Rows from block 4 of a small class-conditioned image flow-matching model, named by matrix and row number. Rows with one number belong to one channel. Each number is 500 + 25 x the weight over its row's rms, rounded and kept within 0 to 999. All counts start at 0. Numbers have three digits each.
After each channel's rows are labels from the 100 images, of 14848 (inputs lightly noised), where the channel reaches its highest value: "top examples" is what is common among them. Only what is clearly more common there than usual is listed. The data: histories of elementary cellular automata, time running down. In brackets: how many of the 100.
# convs0: first 3x3 conv (model.mid.1.convs.0.weight, 256x256x3x3, each kernel summed), inputs 0-85
# convs1: second 3x3 conv (model.mid.1.convs.1.weight, 256x256x3x3, transposed, each kernel summed), outputs 0-85

convs0.246:529496498481482521505506496494497521478506490524532481476518507495524500509523488547521545500484536469491523518503479484528498489462491524494475475530566506489525508558500522510481526494462519490502528501489511508495501495535533480504503532508505516517484440
convs1.246:490572523526490500502440471515515521524503504507504480531505544480485489512490466534495497476494539503497496497546508514465515511527459496517480511487498482493459518519471505487519503501472511515498577494553459515458510494497522492519466475437463465498492466
top examples: 001 turns on (80)

convs0.99:497504511526488472478500445458512502503483475466517512514471478543505501502477501510493533504481470493438504503525510463456489499512476439528505482489512473460496483518507494464499485452481572549504527471483473504538525497507515523500484507470534485491520513
convs1.99:499505511503470543475516489547493532468524505509528508516483500512517506515503485499484488489485477501514524467535496509483549516470508524534530486557487561455507574495501516465468464489548507472451484525526515505537471494502445480499542488507494479477536503
top examples: 100 turns on (86)

convs0.191:503529498490496513497525550494529526459504488480478539501493455572507534473482475487494491498534465493499498512489499497518501545526506492480504507513474450486477481446508520506563500543503529475488467450483461480502469499510466511501559498517468516518484526
convs1.191:505467529552500517512477500508541536518513507523516516534476545492520505497523513482471532524517490519520511529521521473486530515516525496523549516483479569473517544480473515510471494503506505523476507502522499513524499488481480508502447472450532464504525498
top examples: rule: rule 90 (36)

convs0.92:500500514522473468489521498476510505537516439508507536521481448509467468479506520490504477520530489492490488516503484517475497496500498453466468482483474542515512530503503495453498515479476475534480507512536517502505565513516442525515532458510494515509522524
convs1.92:518505499517506472521508536513498546509496550484479497498515492524493485492500515498497520487523511519536529517523470491501530505518504462518544474548503499514466517508468467458484489527501496517489479541512518517530499539519488470497521526503515495485490533
top examples: 000 turns on (89); sparse start (68)

convs0.165:546477494507533540480489504505479523505490509452475540500454512565448498467490523480504527529480510508476525479488480484458472472529477498547487535479468495488484529453549498547482538516461541514475468506434455480497552496519480491488506510499437526519504548
convs1.165:478518500513512504514478521490498491529506508497542512541478504469507516512546480486512472508494452517564591511504489455505517484503510490506493490511514559472527588520486495493450492494474482488515506483541513516525504496484514502495492472488492528518525487
top examples: 100 turns on (84)

convs0.117:523500513498498456499490495472513502520507523501510483490480485503515516485486446462492524487478517485461436466537461535470497541566476501485536539520485494511486472462500524522526492514454507512485519518550492476583521494503485552501491490497530486484497470
convs1.117:478542508508528519494529487554490526519514502463533487513468491490493510540543481474561484504522460492482558459469462498523471529489464525505509481581497535464474512467446505469494524474502471490500527488475512513512499525484528462481545517512489508506464496
top examples: 100 turns on (76)

convs0.219:492506476492462467470484486460449510516569496515543503531547516493513464501485524548510556500505533514507503534496497524490474503477566542518498514485501534529498477529472454525459513485483524445486490512535519504533522519477500499432472479493497511472459505
convs1.219:519501500526469508469481500503515507500514527518494465541520512501484489523513486496515473520465514488558526528525486490503515505488533496509552516522506506484512529509536524526498500469527512478470555500526443503543510507470496482515510497471484489534505507
top examples: sparse start (72)

convs0.107:502492454497484499502537473472509539515518484490468493502542489513473481485496424466490516529503507520426512448489502504511548497508499514531492470445455480461495498469517509502479469500446465514487506480493499462510480503502516513478491546498483496483510519
convs1.107:540538496514492539478535507515485460486502529469490515498504485531495504479474503516552524504512467494457473470505476491535508462526511502481532473532489519454500499476498512459512508442515557495469482516531536510490493507466472500516540510517470466485514519
top examples: 111 turns on (77)

convs0.229:506465524497492477489507498501504472496510487497482475500530516540491504463515477523469500506464516497539514531516502507508527456576464524502515462549537508486463497486530486513465526523524521537493494469524481498485517512501506523499549509524470475507524533
convs1.229:517559445480485518513525532499488519506500468470521530484472505485509513549511491488488520512565457468506524516502506473511505547525492456479462427483491463530543479486476498479542483484456511498463535500477491482525457480507451490523492514523494466466525515
top examples: 111 turns on (97); dense start (67)

convs0.68:453510482522501467527496456496522454501513498482520521493519505507511533526493463483490518510496462495462486444508505478504519498477505483480498519453505477477499434464489496516487480450502524540535558545528528509490511489523530498483513517473521530497484475
convs1.68:513495530534500513509509484481491566507487539487491435510484527478531514498482508488458505513486504499532578507542493508445488451486523501532528494513478537506485554509496496497492512491509508537451500480480524490507507508524494493483535488533538525539533511
top examples: large cells (66)

convs0.98:454475520520515469537513510478528527426543505504497499484492464489444528496448446503500510514489505489472495468532498483481508506533535497504490518455485501503476495472495511492546463484525500520449500509517506514485464518479490497504538488480539544516477510
convs1.98:475485501524478493502519486500477496508497503495524512514462525513499488517516495480458497532512508494477559510465476496497519530498512515495535496477489537493510538494458510497476497511506503528470516487502525518509487532451463506481444458506558493472490539
top examples: 001 turns on (78)

convs0.93:516468429507494455503491452492523508454490476491486447504528516485491446482507530466485496484490495521503508508497505521476477494479472464464492487515456498498470483487492511498487461521486468497495521523542527493541509530445488496529502506492501482481465507
convs1.93:512502450487524501504468488545521512481535525474503546509502503522504522505472490471534504512476487565497453483496494466507495488536541498525519489456492521529501558480483488460497507463501546483496491519501493525496513498518501508514507518510545502474493500
top examples: large cells (96); 100 turns on (90)

convs0.71:540479478504513495566481496506534478475487488508511478503550527461510445507531514513498503514542489499464486502523495494500513525495545467493509510438503544541510533491492521456529523529508488473465489467481472510471446529446460502508544485502494459528483508
convs1.71:548493489507510509517503548522504513500500500505524524505481515501475473474539524490512519495493502521511481485492478509485541509511518567496508528499494534493485525416483532483488503553508509539523465474510559479465543456477470499502470518484506505448476494
top examples: large cells (91)

convs0.118:439502527493520483489463496496539486523507481472462489488459456524481507481442489487484522508486519488453512468521489498536540497544476509495513499512473527444500478498493507505485506503472557498483523542518510501491563522525486585512477470485499514494475489
convs1.118:487498521503501489518504483522464576494507556520529515527451536541537516504514476522527528553500545500518508482491499526449507544508501514546479451524511495523505555485470493503491525505467540522523503499535501497479524509510501473529481516479524504471492536
top examples: 100 turns on (78)

convs0.23:502517565511487480520548482500540461520498527513484474421501485509487505511461449514512493513519532513468489472494509490506484497520516469534523498539514487470481469504474496495514490455493508523497500513514467497485514455569502507476519489513485537533484483
convs1.23:493467497544500485495509475469517525542502557528503485493496565533501508502471485503500512508477498499516553559520475498467566487513529503484522502530503542507507542477495531497487486519491488537477456510500470557483516516573507500492507469486530512513478537
top examples: 000 turns on (94); 001 turns on (88)

convs0.189:483471494470447477468502520503502515490546495536523508552509516508507507474530522500491457464476503517488464505477501481494460492515506541507508492522507535516509501548542500504484537499501521466471488475481481505494521541473503525508455516481484484489495476
convs1.189:508536481506506524554504478473539486508516519469520516502518505534523483519451490521484482450496556503481465494512528451480458520524504519508488462471491506480485506522541481506503460514486524473494530522510471488498496460526459520530524520485480468560508460
top examples: 001 turns on (78); 011 turns on (77); large cells (74)

convs0.171:479560498506482571500498523491490508539494468512496521516547498483533507508487512515508516510516567537512544569494536469503501496520476510494537530513514507495568548540515492488470528539487507485502528495530521528490484498519539519487495510512467476505483540
convs1.171:469478529553520523497480544510487506509500508480480453504523528520472479552490488506503502497481519490510524550536505480493587461494492517497491531551529535513528538460506503470478509524493474534511466511490496497503479530525470499511510465492520492509505523
top examples: 001 turns on (78); 000 turns on (76)

convs0.149:500537495469511505450502469500526503447482527565496511506486535486493485526543516481480498484507488540490485442481480537419418476469482510539454530479499558529536436471513499481492515476546497470534444475482504490467530463493490491504491508483519537509483447
convs1.149:506490560495552476493498500475509527529460504523498510509496529513501523495478492493498478494501524471556532550510474478495560502504489496499533489536528520529494530483476501502465499530518489493494488536509516524518516533537482504512461510480479510523490530
top examples: 100 turns on (83); 110 turns on (76)

convs0.34:458507478471506514483505507521482542469472518513459518510495572497471508536479469488510524536493494478512499538480517477494500493522480494487510503483522546533551493474518502474496527475512519474554547477484495498506483484476513487502518488515524499525525538
convs1.34:505504495529474477505459547460480499523509485503496485541549522491497487490492516484500525506549533493534488524515503468521581445524515488470556528508513525504517553460520512480540517570520474509521493515497564504473480528488500473500481510504545463519505531
top examples: large cells (70)

convs0.74:503485495451473467514511457464477483492553515531492460496553507477491433487509545498507517519451512448490466461510460499485482500514499486461504485477513491509513504475483495516512502455487484514533510557514515487489490554475527552514490519477524511464521477
convs1.74:488502537534498518487477501553468515484571511497509500510501484489495548473540524503531523555536494510462502435479483528521501494495511517510487556499487498484513545508483490479535500487487504502493516498510502487503530524469503470496519498477481529462501538
top examples: large cells (71)

convs0.249:474503513495494516491502474521533494503512507470503447505495446528462499487514546498466518516467518516508500489497542492502464452474480476535503530521508514526540423493509491503472465480485517507498526480486561500477526488529482498462492509477473499483497477
convs1.249:542487507510496488526521488529525521540518497460521494487536498504531503446518521518494462484505544509513524505527537451451526474485474542477552518514482527523554555519483468466497465511511502487521464557519523520495470501511529504477541514517489511506489490
top examples: 100 turns on (76)